python train.py --arch="mlp_mixer" --model="multi-label image tagger" --dataset="reaction-diffusion patterns (Gray-Scott)" --train_examples=23750 --image_size=64 --crop_scale_min=1 --horizontal_flip=true --translate=0.06 --norm="layernorm" --norm_position="pre" --activation="gelu" --mlp_ratio=4 --parallel_block=false --dropout=0.1 --inner_norm=false --patch_size=[4, 4] --conv_stem=false --layers=12 --width=160 --num_labels=24 --init="xavier_uniform" --residual_init="none" --optimizer="soap" --beta2=0.95 --lr=0.0045 --beta1=0.95 --shampoo_beta=0.95 --eps=1e-08 --precondition_frequency=50 --max_precond_dim=1536 --one_sided=false --adamw_lr_other_params=0.0014 --grad_clip=3.0 --steps=13900 --batch_size=256 --epochs=149.8 --lr_schedule="linear" --final_lr_fraction=0.05 --warmup_steps=2780 --weight_decay=0.0 --adamw_weight_decay_other_params=0.01
Rows from block 6 of a small multi-label image tagger, named by matrix and row number. Rows with one number belong to one neuron. Each number is 128 + 24 x the weight over its row's rms, rounded and kept within 0 to 255. All counts start at 0. Numbers have three digits each.
Before each neuron's rows are labels from the 100 images, of 14848, where the neuron reaches its highest value: "responds to" is what is common among them. Only what is clearly more common there than usual is listed. The data: reaction-diffusion patterns (Gray-Scott). In brackets: how many of the 100.
# fc1: MLP up (model.blocks.6.mlp.fc1.weight, 640x160), inputs 0-79
# fc2: MLP down (model.blocks.6.mlp.fc2.weight, 160x640, transposed), outputs 0-79

responds to: grey (49)
fc1.620:126119108161174133127088150101115107132073104084102144146148114131120066076157181138158160155128132140120120133167123134143103138111063098121131105095116174150150136143112152142113104125105144121143094135126135117153131133163091147159123131
fc2.620:171129128110075152121103091126136119106122142104151127124091147119096175187117108106103111114159129163122125146104130128123084072132139126130128111136158080123117162108097127109139172124124126139064127140158120107105104103135148056140132078

responds to: cool (50); pastel (33)
fc1.7:145129119116113159142158090105146140131126122137135142159141146140151133118144211128106095085132089130163129130131144144131123148197123090141132168110111132135115134119142105147147103108135113151118114157134136134121148077142088135109111099
fc2.7:111114092095164105125144151141106151137149113075119113132144120130064108102102085130094155165081116111087174137101150100128125102111111136118128126090147098097155104120137147123114123178120159131137161138112149126136116153150129108111138112

responds to: feed 0.022 kill 0.051 (26)
fc1.305:130170128147108151167109110133137104090081132107105119154084099145122105176104105079111109146126119168172135132149094116136103137139161112120132121120116101150159118094145169179106149126167139125103182142161178177112153113127147129109141130
fc2.305:136140152140111124045142106112113150129118122158127127101144138118173101112139140168157093126114139098097078104119140159143107111122126148140106120109131110111133086162114126074150143139111142121101150166121088150127143131131115096157150160

responds to: vivid (53); stretched (53); dark (34)
fc1.24:108101152149151149158111156148178132089080167094134121123116107154138140123083125148106104158166168139126113092099112083165141101169114114125131104184150084120108107133113119151098115130097133098138129103128120136160127162155157124128175127
fc2.24:140137057075127133120094117107080164152134095123166143087164137107156104147160149110175154124121139121131137152157163144134142179085167123149117116117153114107126131134124134107136145115115110150099158091102170151121132117142127142107153137

responds to: pastel (45)
fc1.293:149120108101134101177131118113134119147133113119142168127103160122140159103148147150106120158125113140170076162152150127116101162137133114129119099124093100126102140103111143126099172159084097141080143123123078148073128117122122098110122132
fc2.293:117118129124139160106133163123146148134129156069117132068149092081115112166088136107138137115124142084146115107099128151149134112139125140120132139151160194107140097118126097112160148119119180138143107138133129117175141105159134147135152138

responds to: pastel (88)
fc1.382:117125120144123131150138120141161121079111135146147100090164062129130131127141161145164108126128151146079104137135185081113141152131122135126092135155126105111102122118101140111098119146115113110147130115127123169125151131131120162151176114
fc2.382:127164129160074138137156166081129116153121103112152171133115136100131122179122073146118141145096115123153159137128136126137114128136116128090104118135129129123145139176160138126128178140143099130133126132103111114159107093132125112100127126

responds to: pastel (89)
fc1.562:148132105184136104117134065148124101144091127126142170159146110160110120121120099164126097156102127152140146137125149113163115106138128099130132117115142116164161149145099161058120087121092091121029160114152099117098088136134167121110108084
fc2.562:132108156118106118118097188102110126121130109084142136097139129126104104122125167086129161150149123115091085104153138129113139148116135118105147126115114182106138117141131102150121143147168084148198087131120140152146132144144138157132096169

responds to: vivid (55)
fc1.441:103122135148164129144104146136142130121103118096138144129161085099089115136110111135116145126168117152153134130055099128179111081142127132091132120119140163105110136162129144086136114137139114141107184125184115133104150100132122103125091109
fc2.441:178158103106117136131159132154137120151155069148117129116070125149152104107115122110170122149118125143137126130206171154133152117106141129169129121094123134175102126122132171148135150131159139151139115139109167106101118140100135149114186131

responds to: feed 0.026 kill 0.055 (29)
fc1.494:123165108145113108151149129114177078114117137134148124120084087121104168109158110108123083142157131151140125141133139143099159173134131153142148117114155158098107111147146141128120129107133147107114148091121152158134142091083155123109131086
fc2.494:111111110121145120131127088161137160163140143131144158111202177132099113164101132148133152153130128120123120112156145128106125133145127124120106117117104095092144164147136150136119167169121113140160119164127089087125125159207087121143107187

responds to: feed 0.037 kill 0.06 (26)
fc1.461:081127084104120140125129119100159097109126127136168135128153143141159106147122113141134158100160122128142105147065140111065100150145143121163154146150156135152132139136108136129106087081105099133111156164137123087150140114102114109147173080
fc2.461:168137167150122177139114115151124125145130135133111113115124123153078171162119090112117145124111104127096184145145130157134140133147099113109120155094103105101103141165157141142113202148137106115127151120145159139151087103111119131139098105

responds to: pastel (37)
fc1.457:094144118106168124116102094144117137112143117161163091128119145152112175104146115154148145131163083156117111138141125129131108102140141117106112139132138143125145111153158120099139059101131117149131144139153137104140168185100102105127167109
fc2.457:152140123125115126187136156163155130135107129105126148116108145150126111140103160107104094120122136120120137150125077134128131153121109134119164091083106130118107170112138122153153176155097149136129089073117158151120119123115090131115118141

responds to: feed 0.037 kill 0.06 (34)
fc1.622:127141130150114148148119113123139176136138106084144171137158132093150117155116120137137163135112156110159116138190120102137148106087132109102142129133158104124162153130097126129111142119131126095154156112158145124123152156157097112126104132
fc2.622:118092124132145085136136116134177135127137122155148114135126090137096128110101164127097093131154111131111143120084134134112105155169125127144133105157120146139103111118162144138145094139090153162093104151134108101140138087132133147114137125

responds to: feed 0.058 kill 0.065 (39); grey (32)
fc1.419:106134118086113113127095150124149108156118105150112129095154136142147085159140165112169110120148131184102153111150136104128099101129123109074150119171160117104083137120120131137120092130118135119126136112103128167135145136143155150121120147
fc2.419:134123142132164164114149102151102113134139145118125140141095100102108155118115112117122111113071127107158140111118151121128148118110105168126121143120140134176122094119113121083113166084102118140123162126140134105155155095132154104134134158

responds to: embossed (85)
fc1.227:107140164148110132104143128141112137138141118086144131131123139132130108131114154049159119147136114124157116131127116135065152133173122117147168095072115126117148131094106105131139107171120134106110130156113132114102118139125116116143118146
fc2.227:146129107118131119170136120129134135149078129117075103128124108115149138080114125140117138092147110147092146158097162195142120116090116112097111158141119124143125170111127152095091142136134184144144113112111092174108147116126159139115090082

responds to: pastel (94)
fc1.497:108126127094124127148144144094091128172156137122156116109098140110132113103120132138135170114119126177132145168088132101146116152071123122116154129099153111077119116118148161141153102139185156093084128117114201150131117148119124138151133097
fc2.497:126135125076099147159120090137085097163110088144073134157129143139119168130128085111128107129149153143112097128156092137151148088182095157127122098137140166117111146130110139111106164111111103130146139156148144120103139129118128115106131172

responds to: grey (35)
fc1.271:147169157189137154136104144129117085137128120112125163169167103125129137089104149182125137125131161136164160141095093141125157112109153143122128109127158125124118123105115112098171136131113102133112142117099119101159118105092133133144155114
fc2.271:146096108071078141156154128149092137133128121103116100120109088126111129121165098132117087152119108158105085133104185096114125154140107140139137136143077136105111115095163154166116103127159158126123136172128119155083123146187141168134114123

responds to: feed 0.039 kill 0.058 (49)
fc1.634:165157109124088082135163106133097145139109102123104155135122130087130152161113131117113136145136127129102137103137130124148110081130093140154145121082131132106134108149103127112141131155165136095136147102175105156195150124129153150179159064
fc2.634:120113150153145139135107103130133152178169155094131115144143099157087142126111122120128095136130137137096084118100111092146175113099168130115114124180125142128120142117155099179121129143103107093123117103096174121116130109127123098135125200

responds to: cool (45)
fc1.393:108115138113120110148118155102073121158132157104159131104061125100163131144087094136123125142161097161138152126119147141140154112099140117112173136112068158118125074112134102114091120133105135109127122144099110148105133145152144157133158117
fc2.393:117088104146073091135115120093151146111114138181132116153145125123120159095147143150140145094135162138112145150144129146149084125102112148175096146111125118103100117154120133109138075095146154131115144123147165088152125110093138125138165129

responds to: feed 0.078 kill 0.061 (25)
fc1.295:120126164136123149153121133111075119101133083119086134156160096098125113135090157160125134097138126109134139104098148164112135106119169113107081109125088144118161111103106118120139131187159119112148127115182153108115145118129100114139134112
fc2.295:163137118106160130150140121108122132124151140145165092118106160133105130146159113104124131120081128138120129165158144117100132122132114138125127149123116138142093126169119141134104089092109139151144126128102148135143127110171132097143163089

responds to: stretched (89)
fc1.116:100179104094083119138115131144115140126115153120124089117110114192135137112109166168128149170096116161136110143116145125127117120139168121121103128172120182091151108152154134111123097115131146147132097155096147138138161105148180100143158124
fc2.116:139100142150154138140121123113122174123146123126125113150112115084122145105146084088143141093165117095153170094129135140122105149161117128122154136098127068167116130098131125079158142117091109147151133130174108118143066148152060152120132116

responds to: feed 0.054 kill 0.062 (55); pastel (39)
fc1.599:091135151157140178105111156158134141125126144106121113098101143114142071107133151138171120161165124131139098099126125155131093174155125147138118123145128098150163118144127137121143117147160118126138118125174114097112103091128136144124103096
fc2.599:122100122096134133094169122125075103097092117112091103103129105150144106155155148128093145140127138151133157108109094126131109094112130125120115132126086127126123104151094124141109122117143137191117137079135099103106147118097115101115125160

responds to: stretched (62)
fc1.225:074166103092101128114115128116151127130120152105118136120101108130152105138122161170107132151165127103135094168135145123134154132138177169095108136135125121126129143134133071135168129159124123149184082147084148133163073153130128172143150119
fc2.225:154106133164175127152163141114134150114119107136153110150170133137109150115162114126104140111092138138123152104123121114129102165121133088149154141121175110137117139107127190117120126145136156120075181102158091125134103112107091132122127158

responds to: feed 0.046 kill 0.063 (26)
fc1.629:099136117064149147123119151170137151134165142102130157172114133145137104127141149093112118117119126112121129135125136124137182093119130133110096110113161105088091156132085151120068111084159079087130134122107119124085142157149108190131096092
fc2.629:148134127127168137154118127107116138098085147117150123122086129107112071129138119122149130068121091122139126110165177122136129139158122120115134089094121164140093127122141125128133101109132138150120163093108102109139133050154120110113133170

responds to: cool (50)
fc1.398:138150140140097131113129076133176159126140095124103121139117139078178156122113122135137134128122106129142168143158122127100103104111113072118139135118166158099129121166151135090116116110128059128084150153121117131100123124122136053128170137
fc2.398:124116107092121142147118117121095142147159122099156129114163124135152124145140117136090129123135118133057117115136083147172120142169126101133122147097119113118110165084101139130131139145139169087136103104138089142138111118142146140110096128

responds to: vivid (52)
fc1.119:126119155105141131143085125156144126113128129133130160133127143160134131126073130094097100122106117171124169132123124136113118161122169132178173142147104087150119121133150130119099079146088148135144165105091148142131148146109137156172137154
fc2.119:106218087100079147134139120089078162123102129115136097143120107119139093132158094139147132106149104115118158149158152098145099114129105099077113127115174130124141137120129114121135168111127097120120111150140137128126118131114156135064120146

responds to: cool (64)
fc1.624:116099130092089103135121148097156122125126133108094063098132122178159149150124146114090104159149109114130122112127105154110100108089121085149138169130141130155160122132133144162097122115080079121132122112130129157106115119159116142133074131
fc2.624:109169083200150162135146101182126152123138120115133142135130133145116118144122084179115104102110112150131138135110146109138136143138149123113116114149082182119117155135118126129141124138127135115123108157112139115102157116097154147114158123

responds to: dark (41)
fc1.206:122135154108137097125126125170128151118172122131126145101130125166116097119081121160141153155121140164155174111111122126137150140111096094088138115104117146126086141137136115124115130097088149076122118115172103107110094125157112087159146120
fc2.206:151120081171137157133130100155107096120106153113142113132125155123095098120159149123150123125084078101120111128209162155087101115111097127141131140126134113109099096112086120140110095156141150162128147123126155109146162128120124133112066139

responds to: feed 0.026 kill 0.055 (30)
fc1.636:095112151124098119119130109155117147121188108125128093077112154102155133117139084147095144105147144093131128144122151152096122123096123159105134104058173105088164151175112113146137125161127151153100115140104151144114104160141156129127101099
fc2.636:122147074160114144161105219112125111139125146140109157136136096168130099135129128093114104126110120153137118127131091104135144129140127116164099118177130110134115118117159156156113117119178128118082144124176130153115136110117152141192157129

responds to: feed 0.026 kill 0.055 (28)
fc1.32:088135133111146160153136149131163110150192096140127130155125135117093117102155113122124099095112132125107100065115135140114101088085129115126163103136121152102152123112110143142121130163099115115177120129147151102122139130155125118104127134
fc2.32:126144100205086093126119090115128117122129142097129137136170122132119143152101145074136109124128150106116139163162125126103106131154121129134099096122127136188098134152114130127095075108157125146109118141083125147114147094106155113124138138

responds to: warm (41)
fc1.490:143099095110117137086116133111124100115149158122093130118096129134133110120105085118129140142109125145151117109112164153106157147108117126137120142117133100137172126099158140122101128090132146130122136140088203142147201121096107131121157116
fc2.490:088160181119128117127083076146122104093118132137184141156127108127139144148127151114121154174110100152100107109138113117146149105167132167125167082178118131131162101127126109134115152136153140111138140118130092158079115107151141126138104109

responds to: feed 0.026 kill 0.055 (28)
fc1.261:154184108136134100156133134117115145107139127134144152115104105151108169153128185156124110171117120138122112124145125143128135128157111142113173095131116116116132156138138112134146108148155149108065134095128123091160120103063116148095143164
fc2.261:114071145129115113089126136133127106132091135150129131139135180136140089120144108134168115112134118116134158153122128095126137137129152125128132132126098164145135136095124133122097125097101108129171141164143128119121145108226147098121132109

responds to: feed 0.018 kill 0.051 (61)
fc1.277:137107142120113120173100106082137169133085139087117079148131113152148093075163112145099154127130185113138076151103146106127132170134185132098102110098120118120151126145130105092120123142099099120091144138144108138150126121153091152122162135
fc2.277:119094127112182148103119131162123125106109102162134159145107130143104108110158132129098155138108089149133194133114124136106138110107161135080130129099114124137124137092138131124115148142124159129117164141123102142139151176174156128128111166

responds to: embossed (100); feed 0.062 kill 0.061 (34)
fc1.554:136134094137139100102093118146125098133137107113105100133105130111063118096127153178130149110145125121110130131111109161130124102137104099113155148133124142169126095095130156072130130133095128132133146133198117128101114136137122108097115089
fc2.554:157114147151079122116144125114123105084099104129138133118109080131151159109110187119105112141147124165114079150141146142127135104128137139151167100144132150124107143129096096164084116128126140118144133118109172115093117145120090133146152086

responds to: embossed (79); feed 0.046 kill 0.063 (25)
fc1.308:108121138138164141127170136140139119111109116153138127155146141174147122156126160174110115163109161135152122129101085172142114173170143139140134099161134116132138123095135136107071127105151148117170127104131133131164149095117124131103123115
fc2.308:140146107104103129174074119137115158144117178118135129145149127087097148146123113153126165102182136096124150126156123123126138092104136162184085116144106113158114124155099132131162153182158106142148122093155118100141115159122111122164133158

responds to: cool (40)
fc1.29:148133140098148111153113195165131136110118124101118150138125090124131182128171100125106129149163119094155140138127153135120094145136138169140125112117139131164113156166093107114104143154137154125085095117158163153140126165149094153119125101
fc2.29:117112107158157166102149076107126150133156086147116117125129116122139133131130124129111154122116113182094140122128083110139160133126136117147123127112081138119150113135141151109133148109116092155133121139096098115114131098154136113107145136

responds to: feed 0.026 kill 0.055 (39)
fc1.406:139115142116117098126137161127129151140107087148102103125110081154090159122125155141117107145148143131118127064112141137121155129142152115144156183103098152134106107133168110140121141093108117116109130135147154157102119120048147128143134117
fc2.406:121131065136115136158107086114132104098143169111150149135139178119117110149110108128121153128123103133138099144152142093146156113125099146079125104137141096090141121089104142160139109121100100123143131123090079091131145101196090142100116162

responds to: feed 0.078 kill 0.061 (26)
fc1.391:094131095120156127139140127146120104117096068116084120121071100133116107104157082110163158132114127146121142104148114129150134098091158106102109143106136113146133127166119135133112099140159117166091154126155165095092124112155131131091124095
fc2.391:155103100112139127096114111110136107137144088174142119147088126134099143116091150133092128146125129150142165150108137139130136124122071122150145165159109145105101090133144133120170130100113102120134121144100127143128132158095167165141126140

responds to: embossed (71); warm (60)
fc1.92:080151133145131129128149145154106124127103127137153078119135088123149117174140140158139138141087120113171139111118121125104151150146152168064171084098125135100108117130120117111113117162158183116138107114115135118116080146115099141112185142
fc2.92:185106099132137122131137112075151152120131101096130118087127153135122165109138140141140141111148131121088133124119124151110108172099161112195109128108143121099163102127102114123143110081104140126087143111131167101168152100121141130173132110

responds to: grey (77)
fc1.467:106151069126149127116116091129154127114075093147091123123114114137081127126107135128101167125133139131156117103119124163100127162119100099113139118142086119128150115109149107086111112119122150119183145118125140122100125130134104145091113152
fc2.467:146134214144110117141159156140116138148119130118126108140142122113150121112132123113188110148127129105126137129124106149186086108167144131119106120158131107129142162092125128163147134127130132090126131144102094076123137114143141092131144093

responds to: feed 0.018 kill 0.051 (35); feed 0.078 kill 0.061 (33)
fc1.464:123146119126091102145174164159145114098101098111146108147116142138109117123163137111147124130128089142192129096136106118120148079139138116116112113093129106163120140110106119105139142130168166150164120127103147155144123126148155140121089144
fc2.464:113126122154143173115076143111124114173124123130119145150159129109136111086143078134072085164111143144133139140152126137123099138159105158137123155144119154103131129120175122123137107141086095152099138095124090133139132143156148157127117103

responds to: earthy (46)
fc1.249:145136105101125115099146140093120112116153115082125123145131119129122128158144159133126121124121131075113143165120120095142155108153122181140102091144140151126089133127101143181097143155154159116136100152090129162117181081117135125138098154
fc2.249:140125097175084130125142141146121118106115145154105137137142159127144132117114123179182131090161107156109074103127163127141104141162137114103154158132120139135136087121133122122154103096155110153089131108161172096161113135169141179133114136

responds to: cool (34)
fc1.157:125133130131136150114138090098135152137132121166131129084115102044135120107144128137126139163143147099119121091109161166086118111142149131123109104123114156156149165086091099132146129135127158148121130144170127142126146124158128123148114137
fc2.157:139131107130119128145117176169118145110127098117144110159122142199117133100136179115145119154134146106123125128156130116126097147118139122157136143110102177121107064118154092129148112117113147129151135087115151134116124158096118110109122128

responds to: grey (53)
fc1.366:203112083114109150122088125162184104139118098088136140132109124151123124122143182170149103152158122130148110150101139121106159184102087138099145145147102107136113108100134126091134156124110149158123150109140124134144132115129181176145140128
fc2.366:083137161121125108114144143130126144096155137133133107101148112130123186120171159119081149094125147157088110091104152144132176112140155141152110152134119132117113107193113135133100141103145118100173124154149147147109105159141123120123130145

responds to: feed 0.078 kill 0.061 (56)
fc1.79:075164098124134138158152117131114105111059071097123118151124122134122122125108155172095129152129134152155180114127103143130135101127153150099129136123083155148132134132139105099055090142132094134162113142154127097113088103134141075128116130
fc2.79:152094115106110123146146121148139141138133130155132098119081113141087159110114130147144128132114111115128136148104130152122124126129132128093110113146108113117165114156150108126173134109103146164154129157105144136122178169110147155104139091

responds to: warm (53)
fc1.567:143105113141093170144143100140123127158130135116083129152104109148117112127103129143117131152130127115160170155123128110117108145124120104125096113089130144123091164152123121126100121125102124090112104095125116142135140131089171150161163127
fc2.567:090138139095131085121165112086143139101144114124116078128165122082146135120117095133163082121109141146159102132137158110110114128139112118106171158125159140146135156157152159125149149116124132152124140121132127146112127135133127116081113149

responds to: stretched (54)
fc1.231:068157149119144115143175134146105083084096144108100073092125140109133087125121150134123097163136151080095134126144148100132144120117191125112164145120162160106115168149129172174102124152122114160128073143088102124120152158126163093167091152
fc2.231:152128113113166138093095116083143158153090096144147163128129107156151159135118097085159132058110120135148106148119147153119098192155147134147109122159098105158122118118130113124140116123160130099137157126167136124156102142099136173120152094

responds to: vivid (32)
fc1.168:136144115103075107127167084149129150130108159139128105151116128120130108076117119137129127101133087120160131113132178172157139096108127126141097077129151114113124140086131134118169099103120140117126181139127130133142160125107140169162147106
fc2.168:130143109130168121100138127150134065119153169106147180125122134128139140148115102145137107141101110139128135154148069104150134124111155130120158117121152091103109111163110138155103118128128135130137137051121125181138121155110109116100150139

responds to: stretched (89)
fc1.298:097140114124128143138142110117156163145116160113122138092093118174101088103125168128121140152136151129084133128141149144101094118153133117149086114158125120096131172162137125129127131162141120168141087166095118106153172116166158103107173128
fc2.298:125130158098125134125117146133077103124187100116120111164142154108170171138116119131136124077144084139170154143096120108162137132119154107130140150079137114164134116110140126093149122133088115117120119101144132137110111116146081166153124125

responds to: pastel (33)
fc1.125:114114151135103117160128138173088108120138113175100146125134095116123129157147128118131153155117114152103177098091156113135114143125136150179154170119117158116122109149135099160110146098147120094095136072121146116150130129145120088137134113
fc2.125:141131111128163135126102115115137159123109125147129163133107105159148177116142130126109139094161159125126111161150109106130109100112116117096122121106128099133138146139130124167070126140118156130130146167128159149128109112114123168143119172

responds to: dark (49); grey (46)
fc1.437:142130099139114100144128156103110137073113133136148138107154146133140147116115132108111148131159140161169107124167065135108178138124163114108133120157116121123110171138128115132135118149137138124116130116143143159163124167147126081135134133
fc2.437:139126129135158098147094138130120096113149151168115078138099137097146150114097135136156154126097144117134150195094118080139106143133148106184132128105135165125152072127089112134134121158072098100127111135168135103149091117125138136093100152

responds to: feed 0.03 kill 0.057 (27)
fc1.403:103129137152152152138111179154114139168174111118092101128139101121127112122109126117144136146147136145121130107144170186120067153128132132144106098091168138117141130114137114110111084137131115148097143178092149139096131152132163095162131110
fc2.403:168100140144115126152103130137150153137133170109138138060110119161124082169132127133124125125116153090144134149123120113147122132170151145162137096105106120089104112168118151151144136133148152126136104078113126168138140128133124124165145153

responds to: grey (42); pastel (33); feed 0.03 kill 0.057 (28)
fc1.507:103102135099133101182140150107142081202141115136156174120142099151125127110136118125133129150185119116156153143094151150159076095142127120148101140200140128120095135105100098060124147141153124135143130138134131141131095111108118155140107142
fc2.507:142113114155106170100139140112160152102139159104116131127124144118126105133136160142104127069106169089102122091153128124140160145142121130103115099122133111127159136153143147153104076115097127141117128192119098095108145124141162116114157166

responds to: vivid (40)
fc1.112:147116133125188103133100144111117096118148132160117148078143109115095089103158152109135137105131151129154114131139125106093156113122144141107123123154108094110154151116112115103097062110095110134102121109124136125149135092127127135134119088
fc2.112:149142176119080170122142097132097147113137111120112125129111128171137133095127131164152123120130177128144103111127153108162104133148148100148129142134144138117091116193149143143098130173140138114159113156136117158081168103115098113135140138

responds to: earthy (49)
fc1.341:120098115141092099144131160117131132119108133117130203084115177138101130113146126102094129154111121122117139141145117119145161131151141102121147142100151148181157107144141117133121149148143092152158153095118097139123083143132135119145168109
fc2.341:112138148111157168143143110091144147113112102107102109147162070094139118119107088153118154144133112162121150127113133126123116130119116126113120108127096101108097125111115093115122124139110159139096109154159093113110130184170182180112112120

responds to: cool (36)
fc1.561:140138133074155115099152140175145101127137164138150179106141142095135110132134173141153156123151153149135165111112137088087120112148151152129139094099118111141140120151144119129104092125163148100126116141128130131120141124128093157116121118
fc2.561:091105142086122109129125109105076140126133102118076099158094122127074120100092109132096130124151141126136118115129152122149130112135148113099073115134123163117143100111116155087106117138103112150156118071149142136110147115087153104108166134

responds to: feed 0.058 kill 0.065 (42); feed 0.03 kill 0.062 (26)
fc1.283:120134106129135177100131087166109115150119124111085092178109090146144097146121180126176071151120141159167098168154105157127120161128108070122124120157144126136116137160119080102108166130106113139128139128118110155123138141099090108106109148
fc2.283:111144152153116111093144143147200113114148143083112144097129124129077146154111130132100160121113120077105124125090105112122092077115124179135130140171166099137124112128191151112118084144137150099107126121140100109149132163126132143138143145